From a checkpoint of a small multi-label image tagger.
Model: 5.34M parameters, 32-pixel images, norm layernorm, moe expert_choice, num experts 8, width 192.
Training: 37900 steps, batches of 64.
Rows from block 2 of a small multi-label image tagger, named by matrix and row number. Rows with one number belong to one neuron. Each number is 500 + 40 x the weight over its row's rms, rounded and kept within 0 to 999. All counts start at 0. Numbers have three digits each.
After each neuron's rows are labels from the 100 images, of 14976, where the neuron reaches its highest value: "top examples" is what is common among them. Only what is clearly more common there than usual is listed. The data: close-ups of made-up surfaces with and without defects.
# fc1: MLP up (model.blocks.2.mlp.fc1.weight, 768x192), inputs 96-191
# fc2: MLP down (model.blocks.2.mlp.fc2.weight, 192x768, transposed), outputs 96-191

fc1.719:492512434488503551492454467530496510490656505524455502544490536496696553512471497443488434508454468408378509483475536438420524528523511462486493473439429450485473450482506512494504482537452506520535484467549469502440503524578510494579534539495498524504539503574514464489557485550458519504
fc2.719:550517474567472547479543531477441538536564495534491495420563480559487528502537580537543505493468468556567499522460409465495626429476502539548497533517438503486544474460466490520540458511519464533519541501426473490500466446596502513492490527495513555495492450514520525471492490502603494530
top examples: brushed metal; crack

fc1.309:477459457461482442474461489497531489493509454490503486478479531487571446549486484502503516437454525481548446523545519519445509504541463668540460516509471443499510537507542495527501479440550520514507526471486515490497530477527516485589503477523524555482465488493493497510458504522468469431
fc2.309:503527507414512469480480534497544502510496468467535514468478514474470536536414478498526513566574590510506469517552569526566548534543564492444435448553456454467503488528517517519496478482637486548389494488471556433465477447572498539484493496530554523406500503395493515514526505512477542505
top examples: no defect; defect: none; smear; brushed metal

fc1.628:507502488455409422467520521501562509509508473524472485466497545552501494545455482514532561490499533491533448520515522519475523445484582511536515475571466481430538493513522534524483427523543479514529459496458570488436479445546482514568494504517462539465492502473509526509548527524522493481
fc2.628:522583522499547571499444488513439476472498487429481546535519452529427541481556498502470497483598530483532555508458419525446562552503462470504479466486461555481504491495497450523495519470520491503501502523587487439444466508470467521414424480522502535498510521518494513478566450505421582487
top examples: wire mesh; scratch

fc1.525:501507481471488440550489485508538501503492459514428407513555452552503483479562505489449526476502541545504499539535489518519569389427564536544449441548483504453453511530518499548461450507556496503487474551519530480433524484485474497541496487483432555522514455495493537499606517540520470568
fc2.525:494467500521527560445480521470484496519502463491585458512533440474459485490552552506458464428505525488528497499519451492500606480488513462468474427526545520482513434538517412499537513532459503498544502555568491513500493517465434485504554481417549420522473560526440509522473528532550541559
top examples: carpet

fc1.591:496506471505458523499492436513585508511527505496514482597569470535521500532534493450462555477481501503453530593507510519530513421543569475470465374495488523427427459534530454516508470487466482439480488558600501499451534441464454505514463419506420493548540479502522511512556490465492497574
fc2.591:488463518498531536445523532507486531517558498499569500479476504467551487445524471489490465414531519424546495487474449431454522543545469478514511491493397517572547470490529499492530519503488490515523486426462482475494503506513481471525485489495598442496504595524489549501491476524502493435
top examples: scratch

fc1.51:488594485512496514548463544503513502502513486527422498465420557554554523527467514527487441558461502553400500506500509480479534543413523531565522539498507472461467563418543473478469485484563499565484511435481483513514484541566526515524531526486444552512538436530465479503501517513484425524
fc2.51:520384537498489448465490505468426489514434503491562503497574478469378500510532513492509558410510490432614481518513450619489478449524509528459527507504566544531531473537503514506553459497467503482508491570494548467473556490375477459489453504524497493487459541492471531479438480499518543505
top examples: woven cloth; no defect; defect: none; smear

fc1.630:501497513506478482480533453588562538544509449526504482548475475559518515484462491474498504473470556483474500475464562480534473491513578462519467461517504509462470460506442499532470433560486448441519445534547517484489524494465485531546515525484502494486485520501583522524543547536545502532
fc2.630:496439508510494491488547437459525527562495477483560455488530502461457438463492590559529427506568534514505469477494534559496494458507452453426512479513522456507537477545527543531587515451491504496523518444451503413524483496484524502503465545493546421485473481491490479471485484429481554404
top examples: specks

fc1.446:475467454471489481542462468467532537551532461461538461538461529447549503502529479483407487425474537473375511498546567519573492515512548508480498509542541431515450480539526512514460506498422467462426502545518499510462475475474493530558615496481466517465475536489519473537502514558555482565
fc2.446:505525483478504519565509501487504501523473520452484424534478518497507529480554536537555439512527487500544492484484488504438440453471444467491486541449512454487456508521512565546503538376480546481542569499486422508463533567505545473507439528512498496514503442502557457437488444507427468404
top examples: woven cloth; specks

fc1.47:424561468525522532521523494523500494476490479544499435478542517537635528525496421464516516557480498486435524508510529381572515489467513458530473477478492490491479482493483503508471525555580497568468467466512534601470500530586474469491489448462492490444479518513471518513566489518557433489
fc2.47:523394529474509431502460494494444465447465526424538532526555477499418540497512553487504542487500442484580506502473441616403505483488530493536568592458522529558487529477517561530461479554450562498556518558446486444475539494426511422513439537539508534569499503499470545434442498549441537532
top examples: wood; crack; hole

fc1.58:480483474412523498548465582520548504506505469442552517537437539480522531517523478523490537473497538460524504490551527538481499533540516516480448506500487501499468483570549529479461506441472499532435489502431532465440524430492471503525588496507528591431490561498509532505493509574454464480
fc2.58:537545474561491601515522516546493482488474518532521489563521460570487489483571522495476509460497518549471555549490490459514484528523517459547485443516497544505460480523490450501479514506539512527488437525518486498496528549460453543474489452515499485510440514576501517543528551547520460529
top examples: brushed metal; no defect; defect: none; smear

fc1.489:480482456492474556460498453527486513482672507535502404530507518512707540529501459404503481492447478386485464501462514414479529488532507462511497457454415461499463412512468539522512483536470493517554471485527471525435506549560485474557466497495546478485491524563497481499556484568511523444
fc2.489:529516456536500560515506467453411530514586494490495474462517488531494579516551557527540483497475510516553484468492455455495587492462474523509478528514433432510518450492470527562502488474527473522511563537477451494475420468554489460511497550493508614470510480509543473440503431520570499565
top examples: stone; crack

fc1.558:479427462523508519454525486485477540521568498524579460481414458494549505491521482461492532452413536494514491486530477402547528547476572510521506482542524506548521469504440526471480450524458471490471507491476460515544483526484437516545579454444525396509472572536464529504486498563591481536
fc2.558:494542499532475571518522484513461499523484451517484432547502449554462455486536529519527434494515532516519512443518495512541425500452465415458454409490523490449495445536482474537486549571477481496560502561527499507500498551439434528440498535449467499486489560552447473534566527535507543491
top examples: specks; tiles; wire mesh

fc1.413:488504531444446430510474495482603509515505478497423469524532590491498502493462499497512509502542529496522452513530551548413467411490509530470481424547457464367474471540534493524516466487546488510558514544533542478432512506507509510550452518557498521514544435467540495504535514505474510471
fc2.413:537519533556502566494469485474494473486500547522523486533538459509450485472603521528443506483577517585498568532514477517510540482509463489453487474524449498514442528572552456511497532453495529486481498558554471512470486519469465521400473433504491413527447466525494466493468466515459558529
top examples: carpet

fc1.414:503465497510511500486528436558536542540530469513546454530455461548531508454504487458500481471471547471484485480491509412509493503472530456515464473482497487509453439515466511551472457554477464483581489510505412469493504566477462528540529493474567426531531563522551541516538499579557479493
fc2.414:458479526530444514483569482480481533553499456543511466465473480487469482476464584564574427555547580557512496420521528530565483477495508440416473412540518471474553453549477506481560501530508478499511490500519554466561487493490484496443508566406516430465497545517435468499521504476498582461
top examples: specks; tiles

fc1.466:512516531502473478495470522466555622603512527472533487524530501505490467523522439455499527495458491454455519588519504512485580424494485497482470478510520522464467461524467470528465535475434383491485493531512473507471525454579485601515486402481503440520488431511493478542465610499516516546
fc2.466:427517493563566542520465511534470549545562462550403476486456499518532524506443436476522469528483531526484503480541558474588431504535497529473463437496541527525560543445462488462457486555566429505481490446563551591529451543493460521427524530517467490438513468512531509555563511490477484477
top examples: bright spot; leather

fc1.67:488546449419488469561469586524603500505483458483522503520495534496476500613447495492516574538501518512530444523533589588547507467537560550488448426514484475420502498558504488487484475488535495528469491534495569489429503411523482509512521482520498556454476472439505490521540530473480513488
fc2.67:539542542535539548516457497513497436439445501501476505531547468537438502489541537540467519503593534592483587507483487493517492515523501453477451470517474536458442534546524428538478534480530541481464486558560508505503500539429475518411473472530525434496454504518528479505548529519464509518
top examples: brushed metal; smear; no defect; defect: none

fc1.189:501515481518432509478498438486571522536491523514511508534575499521508472531513488408450506473466451493422468551478508512522534431502541477514525433515495515461491453509495462505530483520485471410514457553627513518485521452462502522541479477497460442563505484511544501521499531477576505569
fc2.189:530414518464517482488501460480525509518468484418521504499507539445443470428516512484503511415591532459535507492525516560501466503566494523453548547503520470566522460537519593491502522491463478461497500470431506455452517492442533457545576535520562512498540531459562561462502515538482541453
top examples: carpet; scratch; bright spot

fc1.708:462552479477526504490498476559443506506481540514514460519556486526603502510493439454520517527504432415510470523489526411505587448470482498482456471430479477509502462491431501528458542546512485560480464508524502555450445483673481488518499439529515461453509482505521457516524490484559505483
fc2.708:561470522480456440541510472530520466492447515489490498512566488561515488483531524553520532495499415529567506528470452565454540460436473475528506629417491505549458546470509512557440535506425525508531525570434461467520540478517559431518519483507486560605507452490509501480456546479464496502
top examples: wood; specks

fc1.393:486524478476476510509500514542494615620532493480494464456531516515502506528490437514486527541479389496471507504541510519448485497509481441517508483449442522461456473473480508460493532564533424528462453490517521547476503543547499627510482433523504522497410510484491517595483554497497510464
fc2.393:545521546497417449509551536522516503522530522498515513511501558536536518449515472458503578476545543513488594543459449516513511484539578469554523523517444588534535445513475583412528443430513422467455473489444522463502556485419525518575482478488492494544507581486529585492525503478538496510
top examples: hole; brushed metal; stone

fc1.135:455531483457521461512504505548452513510481507499504454498531478511581501510447420417526550509516435421523459525507511450530559475468516498536486461453488510513526450471414520533450550573524476543460484525520529558463457485633488491539484441527504481448487504462536482517551517481582502488
fc2.135:532453520509429499475516475518462490465476519537499450515555545571580514493565497564510508449506437509548500495482435522455497528465477472510468615447480491565487543464527525517486534473446527529520494532419468490542486515519547400538514498511489515542456533571513487484424507506518486471
top examples: wood; specks

fc1.493:511513496502416476465496518522542627643587457500485474436535567502530424506439429450445500486460487505476525527459480451485495477518489484535527501519464560501513489487467498486502538547520395416506455447530490517479506507546541647512494474494521477539437564511503555581512596542531493505
fc2.493:441528445547566589486446541537489558553551463538402464517432505503547507484474418477469475481468545443492527495527515501556490540549458574480376418482516513452527530525466406470450528499566429458490532486555532556536407558522482553477558498531449524441524499492575485548505547436501440507
top examples: hole; brushed metal; stone

fc1.217:471464476517489513479529474553529552543533459514565449536406478543551516468498480477484480436451558449483491476509522396530477527504547464523440475508504469511462429529465518547454467545449458485553473513484441484513507554487443530550532490470557447464477545531535506517535529593548466487
fc2.217:498482545540444522470560473485493520563468475560485451463493502474459445426484594565547405542575562558499488442502527526564502467490494455403471449556537456501529478546494521470588512531513483500496474482502525462562485481492499480463522579434478431480509525510490482479486493490505572493
top examples: specks; tiles

fc1.416:466499441504465477472518445456496506501519522526481510483514492499506477566429504450529490562424478508494471513469531482564507417514546554521540460498509488486546530449484486506518426527528494432523522476556546540540491506505502503501446498483458456523507401470450444513525508419500515516
fc2.416:509473590554535523523490489475481479478489494449541527530568454502422518451586510491468524443582518537488567499505430516429523519540521468533521469509414562480495461522507436509525515466474506502507486553581497481460522536428463522471487474476569467530496530516496516512504514535510524538
top examples: brushed metal; carpet; smear

fc1.230:501491501477466463447472467513493555523571456467504470469539484521559511534468386418463538440415514462497486503518476469502516485468541493570507510492520491484493514490465525550441496540457409483462549513510454565490410474539498533514501477493516488538453543513481498562465547515573457563
fc2.230:454487485513564539456452540511517587600519486485508451450417478446517506525426441481483546476509529516452474515561534536561489510557547572449514435533515507459569542509505470466460490516537419502461495435514562526538452512509433534514499464514453449459508494484475492545486510474476485528
top examples: bright spot; leather; wood

fc1.457:443540456460462510487468520505550530548520426440475495473467501488498414532438453472525477505493511457531502568502514480405510444477456484538545512439513456516522514476533498550465507503547487466541532422536494529457471483550512554482482486523533505557491466476466572614540497500427440444
fc2.457:537532526429474427481508493477504485500512488456589534477518474474479540535546563541531542481532471545496475533490411504435521472464552439542577542479432513491469499509542537499545495441451519538476497519478482431508587418463528502553467475425562500596485546511394544486428478559506548556
top examples: hole

fc1.235:490523510468448504523481473495579517514549530494467490600557510529535502533541480478493553477499474480465526613523502509479472426514550457473463418460492507408397498527579469492481476482461473479492499552556504506431529490493490511526455406513394533520523474497503471516539487441450490527
fc2.235:472500494514538569461529522521507521497560495500571504487493481469539489474543456504487466452517501454527489497507459420425538517520484451508496494503404511582548458477548498507517527490503511536498492425452468464470490512559455467523485467487547468511492543534476573508476456545497460481
top examples: scratch; tiles; leather

fc1.517:465435493524450447565524439411580526514523471527540418515550485495485494489525499512492528455497494527499482545585513536484578387453553481515499448551504499477492468526536518545490436511493458497535509536484534484443515535479469518556508464473397512535486456517492526514519511528530476533
fc2.517:455478486469560512463432529448482575565549504455553486488485432439499490511481474466483493475473497462517532495530452474502556471499484514449515433486524523457518517499518456529448491506486454485505553482554518548502478563492454515499477458477485389500544536512405461531517519478475487530
top examples: tiles; specks

fc1.140:511470469541435487532544509408535524519528493542551436441498529510494487471506506505480557473501475535527492527503535498568533503509533542538559510567526501555530466517440537465497445497523489487470489503472521524513433467486491548511561461532461443474416514524538552507499482547629462477
fc2.140:487502436532487629442481513495535526494549469529522425501490473509500476544542505481462442457496484454474452507540558459508526534475467521479532441550530439473498475505544461553531537603472506519586486516516492561518474538520420545486506495494455453488469522546478450561479502562530484445
top examples: specks; wire mesh; tiles

fc1.553:516483429522440456570536470371594523526529505523522423472532534456480463488468506496495520514519443534508500542522558512555483433546527508486533478537535472487500473554477533520498461491519480459475537501477558570478438507521483565518521447512428466461494460476535477533502500477538473465
fc2.553:449501429517541604456449488509492550500567501494518421500479472473531510535494479436445447476478469438492480503549504454463530526510440560469531451499484441500517494476512447555499546520497515516524528487567459587513448591557440528490461486538488420490499466539422433556473481499500481479
top examples: wire mesh; tiles; specks

fc1.229:485505546515508508501464542482498613594490559478514518519492502507505487477494429441443518516433473449423552565497494491522536498492471464472492523510575544488450519466447486509422535504446397510464496530536453527524510480534507574502485412512481424484478465526490471525442588521498509531
fc2.229:427519540542542500511537537517453540503555533551447514498515568515568582485438428477561512568513493473433547469537548457586436493569536487447483456487548563518525512466451550409462438536553441490435455430523572551477473511482478474460502544498447488449510517508506528528538460472492512493
top examples: bright spot; leather

fc1.260:468523526528448488552517494399472519525483481498555488539479520465472446468557516511425467389479498542480540482569430496522522526429510461488434478505464505493515492485560473498521597488379490459479595559476474484553509496476493517508534471413473495558472525533472487471506581487526507579
fc2.260:527463530389540466533483475464505473502501575430534561539565483461544501448530485464513529477491418454521550524458450502450586405466522460480535549417529537511436521508527532525431500491413506445480562518520449471434507467468535436573520483483493475584568478457486485452493489465477537557
top examples: circuit traces; stain

fc1.49:489491409499453477525495412460588508510509478523529406522547527483514496553480510469482499496498486526477428576509584524539496369558520561512517439561460434425479455539512472565533414465549499475506519517574552508448518504498501502540447466563447516476482418491518462504505498476533498472
fc2.49:521502559517532547437430530493467469466518531484447481497557482482466493471558518462428516495562511536472568495480455488495507497562461534466527481514440525495474550540530437502520526511494531476464503537572502587468484529463476491428490489501502404519542517511468461481456503524495531532
top examples: stone

fc1.569:482514495537456490463481543500496624609552525511474423435513517525533467531476439505442534484432484487450541517572522516536502462520522523509530465565500533493510491521458476453477515514512415489503444510517519530474488533546477627504505444470507459462422490547472495599468587528539495557
fc2.569:450532455555507558496466485506544547566551421532432439511482490517502443479507437476461430459474546480485499482539548507544478476513437549450389445526589469465523524513505419521476572559497412450550537508527499552542383524476454559467559549503473501474521467477571470570531584457508446519
top examples: hole; stone

fc1.521:473506430499455470485495445516513550546516548482548427481455501469510481555439483519436506489449475436437514489555589511554486449555503549478506491562507398511438460537492499545476478493508465477449538521529496583464424532526502551493500465523466499430443448509484431559496513467503549521
fc2.521:521491481506534440425450424515458523547547492501461437426496494525540454481504475426451470459503511510498463541473471430490516437471474557522552563540485489494525535465483546550568506582517435464513532489534472517549488494452530529540450527562472370548552487505498542478471492527534508503
top examples: crack; brushed metal

fc1.349:496453497488499468477447454507547510525472502441568493533586498443479450482515479455440474430508503422521489508492550527515508479570469508474493453535510498513473421552467484571525524520457490457507479557561535536434528476451474500554542496532551446490500525508547497506478550562557525506
fc2.349:502440544421457413507477476484533502497474503482446533489546539497445505507519458530551573515504488448540528498543510601503487508529518477466499575479563505487471588501528509502444484496487490480476514551482510508476530484451531428518560483492486603483525501448506458475515540466425509528
top examples: carpet; scratch

fc1.243:531540494489512487512501458492470529541484563416515558525534510522477495524469473387524522541500384383505461499470503500460529487508483468536553538444487507525489446452463553531445475536449476464534490476499463475417463481543514512549460494582482519536569484463548509482569483461506517498
fc2.243:541489563514435435413503408487500461504441499472539481415487534485488441473526522542507516478528506445453454493562503491509458544522505492510561521520514490547499489499519478485549556535462519502479471525536508583559569504457504470536534486407510477503483606539472546529460578545543494508
top examples: wood; bright spot; scratch

fc1.213:480489518473504410463447506483478586561525486483449485438492495493513485520386437446510528471477508486493465491571478488528462465460548519512501525484526497478529525469469528513436478523514386496418553468500521553487393471577510581513459498533472477495506486493487494566486539489517469565
fc2.213:491459496537485551512531473479528592596532525468508409502459496456559482489429439441512477525509517471468511501511570528568397438544488506440531467526517462489504483532500491495468495541523419412532527439528493527487409527519501500518445498546462392484528446470529460512516461429448463484
top examples: bright spot; leather; circuit traces

fc1.144:472551472481514495487503481560451506507477540523506452510554491521587515517476456430526527524510423419513462523493526430512582444479497508504471461440481493504508456486417506516458522542538490558469459507534519549439447487664481488534492445538498475446505489494531465512528490477568505483
fc2.144:557467512493434453519521469527506458464445513509497499508556510559530489495537524567520520481494417520558499514473452554457526487452476482534506636422504498565474549460519510534460526496432548514524518550427467476536526492522565398535537492501488555588487479506514499474438539484481482486
top examples: wood; specks

fc1.647:521507538503502503492460512481503613599494538468518513523499505503499477491495429450450509497445462457428531574495491491500545488481467460474490539498564528489451512456459491541427534503426393498473518535526444515519505480538526581502469420533481434512483442521493483526442579522496513531
fc2.647:437539551548536494532562517520469543512544518552459527493479564512549555469444449516589495568541493490450547476541555446575424498557527471450488468477524557530528515456470542403479456540560441487451452415516567538511480501480488473446501541485460479469494506511515550522548453485468516451
top examples: bright spot; leather

fc1.705:496481494489465509520503473492582513509542508502469486586578493532531499513554490474473556506491477496451526604515491512495494396514572433454457394484487542408392465542570476497491475491459475474510485557548530476466547461479470500527465425483393537535542486497515487519556498458469505556
fc2.705:476482503492526542464530522517515541530566479498598506493476473464557469457535455504487481414492508450543478501508451422444536533506487468520502492491399506572545466477564483521516530514492477527518500425452474454505489505535471470556491456481550456522490579522469565510482472540502456468
top examples: scratch; tiles

fc1.686:475537475469517482488508486563448508509478534521503465514554487521586507510471449425525533517512426417518464521493520426521576443476503512507473463442488500504509456481419509522455526548539488549462465510530522541442450486655485491543490445542490474447513489481538466511534494473572501486
fc2.686:556465504503422474505524467523497466461452513525494480508551524562546487495545519566516513471494422517553495511472453543463517498456475485529498632430506490570477548463520510526465530495434547520523509545426467484546510503524566393534538495500480543577475491529518488483427536487496472481
top examples: wood; specks

fc1.463:508541499534463536446501465546551513525491476521508562510538468545491488560434487421505518506472463494445480536452518488546484518550568474525517432523502534448555493452461455533528460576512470437498466512594525541507507482486482527509445499509443448524527513485519484538516528450552474569
fc2.463:499486500501536519512542503484504511524499498465592470484474566423517496471513514496489508469591537497528501495514494522514477510557510470471490488520454472519516408542519541427586511420490489491465494435430501450458509519485499492536514506514607429474468526472521544482486485459524527450
top examples: scratch

fc1.555:496499576468465447504458535512549514522496474475397503506491565517509504453434498485521488465546536484513479507499477518412458477448503511530461471514456489386512454455519474556517483483513484490577571540529496441462502484529535512563454529562506502484562469477565484495567517496490475491
fc2.555:518562461522525542484444457493481481488484542473506464516524460495459471528557524503455487524581501542488522550541528486532505483502437529487473490498441445511456522533486470518509566466509539528467545544541452571482474538570498551391448422527555416522452408504482459521457462475458566496
top examples: crack

fc1.340:506509471414461450526519521477504519506592499441492486470462497511538501560501450476496556510471520470527510472516484469511475516443551472554519514473527483492482490534485565493401506556447460485489541535450489543492441551544482521499553466454509529530475544458477477525541535482500511505
fc2.340:509574503508505494564474449534490476484468562441422493570490492505471491483481545536468458519560506486496538511419543546512436520518403515512547497460557491509471512520453491477533541425456504464505521520548453567461537520492515486403468493560518494508475418486507427489509449432437563446
top examples: tiles; bright spot

fc1.210:499482502496466517523516467492587510506535487500489503586574484530527505506560487481478566515490476496459525590517468510483495403498578414456454404481484551421387455539583479499492484491450469473525480551530525462474544465465469494523464428456406552548537511494512506515552495471464498565
fc2.210:470502487473532540489534527512518550537567469488606519497464461462556482488514456493523491439487502453569479506509442418437545510482493443529504487469417514540544453475549486528501521518492468518523519432464483447502496509540472467558468450467558447533485568501454566506506477524481456467
top examples: scratch; stone; tiles

fc1.614:452452427473493519453456450541487507496557491540513470549515529477660528528486453377498472441417476359468475513476502452431514506551510502531516465422453485511478434495506505517510472551445504489557460489542494511448536511520493466603529511488545524528497567530521492497553498559493511446
fc2.614:527540528576497542537565465452440523538541503487491507440506477538479507499544552627546467544528491561532464473512466466504578512428468477497522550549482444491536473481501519548498513471518480577528536485432456456517423473643472459492489532482488571480492422504524483492512429502526497528
top examples: stone

fc1.376:520519520476486476490478511501542631601510517454540492525520498495506464513506401446501521491455494454461525579512500494473567442504480494478451499501506516483461472514475479555442533472449371489466522529512454504475511434564504593514474402499520440539494443497497497544462597516496507539
fc2.376:419516506552542514543500487510491558549546482530444497495483513490514503488447444478567483538525504527482528496586566462580412455543499495445476441473525518533534539451496531461458494545556436469474489434546557574518465537473466501402492508524473449479505453498526533543541494488441507472
top examples: bright spot; leather; hole

fc1.55:506507437438517433516468444523554518541495441440507440529471499483516484499519501513438466460504549473448486498517586496575477460520538443484489501504518458459425466552527516607440517548490474469476498555511520511426517515482495516574553513476499525484503500484543498504555574589507484540
fc2.55:501496509512509513516542508453412540541504511497506539516500492475500521489501569492561437484506518441545545447507451447463483544459498449469479500481635471498530513474475511491521502474496491459489562499546477535514414626504512478576484533463508462483512509470519440452501502441451473493
top examples: woven cloth; scratch

fc1.45:483493414512492529500489449488511508508507511503592497502505483475519487622471501466492487538401472505444448545470578517620499488555540546553551489496504458509518495472479444491541439501475496467474547478546509503516509474500507500509503473484478476496470442470472474508482497438519525521
fc2.45:511507605519534520454455477503495491489506524434494516511532479486443486442546481493466517483634521506484557498518461482438517522568495495461499466498341527477494470529490471483537538488475499501485490523551493489448532499525484508424469484504606428518544520503496524495495487523473556510
top examples: brushed metal; no defect; defect: none

fc1.35:510472468549435516532541519418559525524510502546547434469482568498494513469481511493474541468510482526517474528499556502560485511541540560501558492567504489529530442530433525453517446477519491476495492504487519512517455509478492537520529474558487425454438495524569531492474475552622451466
fc2.35:480518429540485628439480491507505524501535482516507431517496481512497459541523489469469427465496491413492473488505578456505533540513424548471535445532526445492513482500500459563529545595469515496562491501536482567504462545520427548472507515513466457472486500544485430549488499535521495413
top examples: specks; wire mesh; tiles

fc1.424:484530510511436499477473499506505560595559537491438479502479507503533402448516379456492476450503512451518553509508480447501550453494476529531524488485549491537464503512463477510452528536477439422517501485484457544440491510553480598497581468483505460539559498505492564585566539537469462493
fc2.424:499517567474480403492529532507428535536533537474572553482530536499551542506500489498507556445495501440485532527459468469477525519533562468548565532515537558548524476480484559438563450401496450517428437469469520454460531415506522520597489482491540484538479570528429568504463481512549532541
top examples: hole; brushed metal

fc1.738:505554432436453466527492544538614504508488464487542499514493558513489498625434488483515577555487507500520440521508579557533502471545556526526486449524467457422490483538496516503484453501530492490482495541499567504451505432512508514521490481535503548486455488427538528514526540488495499480
fc2.738:546560570500536537485431496498476428419466538474469533529546476508465517483536513512468512506621536555513594500455485482501528521526486458462446476501440526467444534551514429517496540444519538470455510554592492506468467532496506497415459464537559411495476516503542451479545480496447548501
top examples: brushed metal; smear

fc1.684:523519516487451489458456513474489566593531530471449487535438502522522414457537434443461507391496506430542537536525462447513562471497491556531481510500555479526460513515487485539409518454440443475508528507462438522467463483549487598515552432513478508505547490533500529561537530565478443518
fc2.684:516525589503479388519572539492472533536523542496562556489506544495539540445471509527543544504547483496519585508433464477486514474550527452488537531494512578558535487492471578413541475410501448448429441428447549474496495402495527500561508484482529443551504534508490570465485464460505549489
top examples: hole; wood

fc1.225:525544491463394428473517538553577504511490471508485511480460557534482480550420489512518582521512499487518471511509536508470495528515551482501529475549470470415534484510484536487493480512514486497513496510468561504483477453550503526532512497524496525479461541432551526512533537481528509459
fc2.225:545570551494508543525471480504467462453481510481464536546505459512423514466559534549482481503598548521544572489450465540464572562489457464465463491484473513509487516539478472497489532429497507491493510529556472438478451501492512507398478482501522502492477505505551466440561445486395601459
top examples: wire mesh; scratch

fc1.707:534462511468478412483530443429491529531525562436529548515496521427510505464498494462506542504493430444510513506487481491473535487508542466475523550443473478554463489490471584481456465469415480420482561484475434460478436436510551510570489487538463458538568487463552461477492476425475525556
fc2.707:493538485515477462455466470508517465485546478549493445430456474504532490521503534556482514491457479493503459503544540428496471509507469488546532467478479460469485534508523409497513517602498554506532478505552499618521522539526464466513527462443553498490446529525446485482546546542525480444
top examples: wood; hole; crack

fc1.568:508484543477483439435496473485456529533540504466575455501552513465450440484495505488491497483535499476590465541488490503488599433547465496473426477500416512505550366509443504534550554520404470487477526540458523509465502404535490557491498447526581418511439488523490518493457552520532576474
fc2.568:521512420503501508553506536497540494490447478543460494512490521523465517522491537525498489487462453564464484532485541504519432547437522496549521571511580486518463593493554518515453480489559528512503507480494479508550511569439553481511465521513413591502497464473518462497482494473473384503
top examples: circuit traces; scratch

fc1.646:477477439479518572473480456514488494468623497497515426529509493478691552540523453385510493488464477416517479509494482420448506442508490488477473459458448463491463465499524524566497513510491513487519523481560470528444499533532470450549404465516521481506510515525492483489544457535453491481
fc2.646:552498449513466526492520477461458499478561483473469530459507546503504528478547521504555470478514508498559498483484439443440576510477469543521495602485421447548511503474534539549528490474536528487495579480436457443493453483513563448519492554496525609515551493450558525396506444512471503488
top examples: stone; crack; brushed metal